Rows from block 6 of the image encoder of a small contrastive image-text model, named by matrix and row number. Each number is 200 + 40 x the weight over its row's rms, rounded and kept within 0 to 999. All counts start at 0. After the name is the row's rms in percent of the matrix's.
After each channel's rows are labels from the 100 images, of 14848, where the channel reaches its highest value: "strongest on" is what is common among them. Only what is clearly more common there than usual is listed. The data: procedural textures in two colours, tilted and lit.
# conv: 3x3 conv (encoder.blocks.6.conv.weight, 192x112x3x3, each kernel summed), inputs 0-111

conv.5,109,193,181,203,171,170,195,181,181,220,198,218,188,189,235,215,196,201,190,115,169,214,186,240,126,216,223,225,208,268,182,254,156,198,192,229,231,253,204,194,176,214,194,23,190,193,178,199,217,223,172,239,231,273,276,224,225,165,178,144,202,188,253,180,217,192,250,189,217,206,232,166,189,297,191,313,193,186,201,230,214,229,207,221,195,195,249,172,185,185,189,237,214,300,209,199,167,220,241,222,214,221,291,131,138,228,145,210,180,130,160,283,210
strongest on: red; purple; ground colour: red; pattern colour: red

conv.27,091,217,196,177,163,191,182,190,170,216,182,54,175,174,174,225,200,165,122,213,218,150,185,204,202,281,218,179,192,183,201,192,201,200,207,244,170,229,204,199,213,165,193,180,179,149,174,230,190,154,167,168,198,212,204,135,224,132,222,182,179,120,217,190,185,179,189,185,232,197,225,174,181,199,155,216,192,169,188,233,185,180,240,223,34,59,171,201,208,164,203,199,105,205,78,196,222,209,150,158,187,209,214,170,206,199,157,237,218,192,173,131,178
strongest on: orange; pattern colour: orange; ground colour: teal; pattern colour: red

conv.57,100,221,211,67,222,245,260,198,217,166,169,246,266,166,143,158,223,176,201,193,191,137,185,233,187,196,142,204,203,177,241,190,193,218,244,217,194,137,138,101,209,272,233,222,158,205,233,185,182,202,227,171,260,167,204,201,195,251,243,174,241,228,202,179,85,264,195,157,192,249,149,205,212,215,203,178,211,195,244,146,190,209,165,200,366,170,255,206,191,255,195,129,217,204,209,203,210,190,189,239,198,174,196,160,154,197,204,237,192,213,235,240,202
strongest on: cracked

conv.124,104,229,119,184,244,157,251,209,182,184,213,194,201,249,248,31,214,208,218,202,199,257,203,191,210,212,204,199,199,207,210,174,207,191,234,207,223,190,15,265,184,105,200,219,214,175,215,206,201,208,209,126,181,194,214,227,169,182,87,187,195,256,201,255,114,154,199,205,31,187,203,203,199,200,179,190,209,212,190,245,201,201,209,200,217,192,224,198,211,162,175,196,202,201,204,206,205,202,211,208,194,213,210,177,193,192,199,188,232,187,173,197,199
strongest on: rays; labyrinth

conv.185,120,210,193,200,215,224,181,194,209,214,194,214,180,174,220,196,258,188,231,217,178,207,195,237,224,195,194,172,200,240,185,200,18,72,211,149,198,215,187,206,211,212,202,220,215,176,207,140,214,199,172,206,206,133,210,239,186,208,194,218,200,174,207,204,203,222,247,125,202,218,212,68,283,221,184,185,212,127,248,186,226,236,207,42,209,174,211,204,137,189,199,186,193,220,195,210,209,214,190,192,161,117,202,215,200,219,189,198,115,120,214,234,182
strongest on: purple; ground colour: purple; orange; yellow

conv.11,098,243,220,226,202,254,296,218,270,243,253,196,182,201,156,218,208,236,223,196,209,240,230,197,218,201,218,235,217,142,235,171,159,274,274,171,225,206,246,242,287,236,236,153,206,149,186,206,221,192,161,173,273,192,214,206,237,224,253,134,201,255,243,285,250,259,145,216,228,192,186,163,156,242,233,244,181,193,190,190,219,163,264,219,249,230,247,214,226,157,238,194,274,188,285,236,231,228,209,205,225,212,249,246,97,136,179,243,212,256,189,219,205
strongest on: red; ground colour: red; pattern colour: teal; pattern colour: white

conv.143,096,180,206,195,196,220,267,186,188,248,168,258,246,120,205,211,174,204,226,108,160,163,179,251,150,195,243,98,186,209,231,198,188,150,256,224,206,182,175,152,184,256,222,214,147,222,187,225,210,235,226,127,290,126,203,206,227,159,211,188,193,187,196,170,172,211,217,184,223,133,142,196,199,231,156,198,182,141,216,120,147,171,239,190,244,155,255,156,187,176,155,132,224,197,225,215,174,188,164,241,174,181,205,151,106,203,193,193,121,173,175,209,85
strongest on: cracked; purple; grey; pattern colour: purple

conv.33,119,204,179,214,207,209,199,150,194,221,179,215,214,193,215,196,243,206,251,215,229,211,213,180,206,188,198,159,205,217,223,197,180,210,188,157,247,198,195,198,195,236,160,295,193,208,193,142,184,182,182,217,210,195,225,283,255,195,205,215,115,193,219,232,206,191,133,184,213,215,183,166,266,45,166,145,169,144,203,157,75,242,204,193,192,219,211,260,150,203,188,192,217,89,192,234,220,219,180,231,156,200,128,185,211,88,288,206,207,112,226,147,202
strongest on: yellow; pattern colour: yellow; purple; ground colour: purple

conv.132,096,152,192,177,145,191,239,237,225,219,184,164,157,220,197,102,258,238,228,173,147,219,160,227,161,146,250,214,208,221,228,178,126,192,115,168,173,178,116,224,194,181,280,221,214,140,157,235,175,201,153,179,194,215,174,224,117,246,112,261,223,213,191,160,110,178,223,215,122,170,184,180,154,173,204,187,233,191,202,229,160,180,236,145,238,197,247,114,177,224,187,189,217,189,193,211,186,248,196,90,229,224,247,175,229,188,227,207,131,202,174,182,147
strongest on: red; ground colour: red; rings; striped

conv.16,104,185,184,208,224,192,194,161,177,200,212,208,251,218,178,174,220,187,207,245,199,208,211,134,233,208,193,86,236,78,168,150,160,210,189,144,240,203,172,198,233,199,180,265,215,208,212,109,200,179,195,178,173,209,253,210,209,193,178,148,148,204,253,198,185,209,117,184,157,212,208,191,199,117,195,225,230,190,187,172,218,280,184,191,208,164,202,238,201,215,173,224,203,102,188,196,208,184,223,152,71,238,179,206,201,99,209,173,243,174,219,108,97
strongest on: yellow; rings; pattern colour: yellow; striped

conv.178,112,190,193,213,174,195,180,232,215,222,235,213,201,201,241,180,168,172,199,155,98,205,204,235,201,238,209,202,186,0,212,218,174,239,209,171,217,217,194,197,222,207,179,208,219,214,186,259,199,239,234,214,160,10,246,179,203,180,179,250,188,220,222,192,218,198,128,174,177,199,210,101,222,241,204,254,169,147,201,187,214,187,194,197,195,188,257,211,190,201,193,196,207,208,210,198,239,219,244,243,228,169,288,181,200,124,223,184,131,177,187,201,168
strongest on: red; pattern colour: red; orange; yellow

conv.59,093,154,182,177,150,238,279,113,234,158,229,193,247,265,231,157,223,189,190,171,171,201,234,228,200,313,168,195,201,205,159,188,198,211,276,218,211,231,175,226,253,212,102,162,235,207,146,223,186,230,201,157,228,228,230,217,264,167,190,137,210,216,198,252,193,239,201,200,150,164,263,182,207,234,180,234,183,207,172,194,165,191,192,196,243,47,255,229,182,212,169,249,147,227,83,243,220,232,247,239,175,196,224,232,199,180,168,216,207,179,153,231,190
strongest on: rays; orange; pattern colour: red; pattern colour: orange

conv.121,094,174,197,242,258,189,289,204,214,239,210,216,159,274,195,105,196,174,174,193,197,205,232,75,155,190,191,200,198,174,162,182,202,215,247,225,211,205,70,226,161,110,207,191,242,147,194,165,151,160,189,170,229,211,201,211,134,228,131,170,191,222,195,239,129,152,156,191,100,171,262,199,180,188,201,181,193,219,131,249,201,201,158,181,226,207,139,189,183,232,180,270,203,198,179,190,141,205,242,151,196,217,209,233,248,157,181,115,202,203,186,170,222
strongest on: rays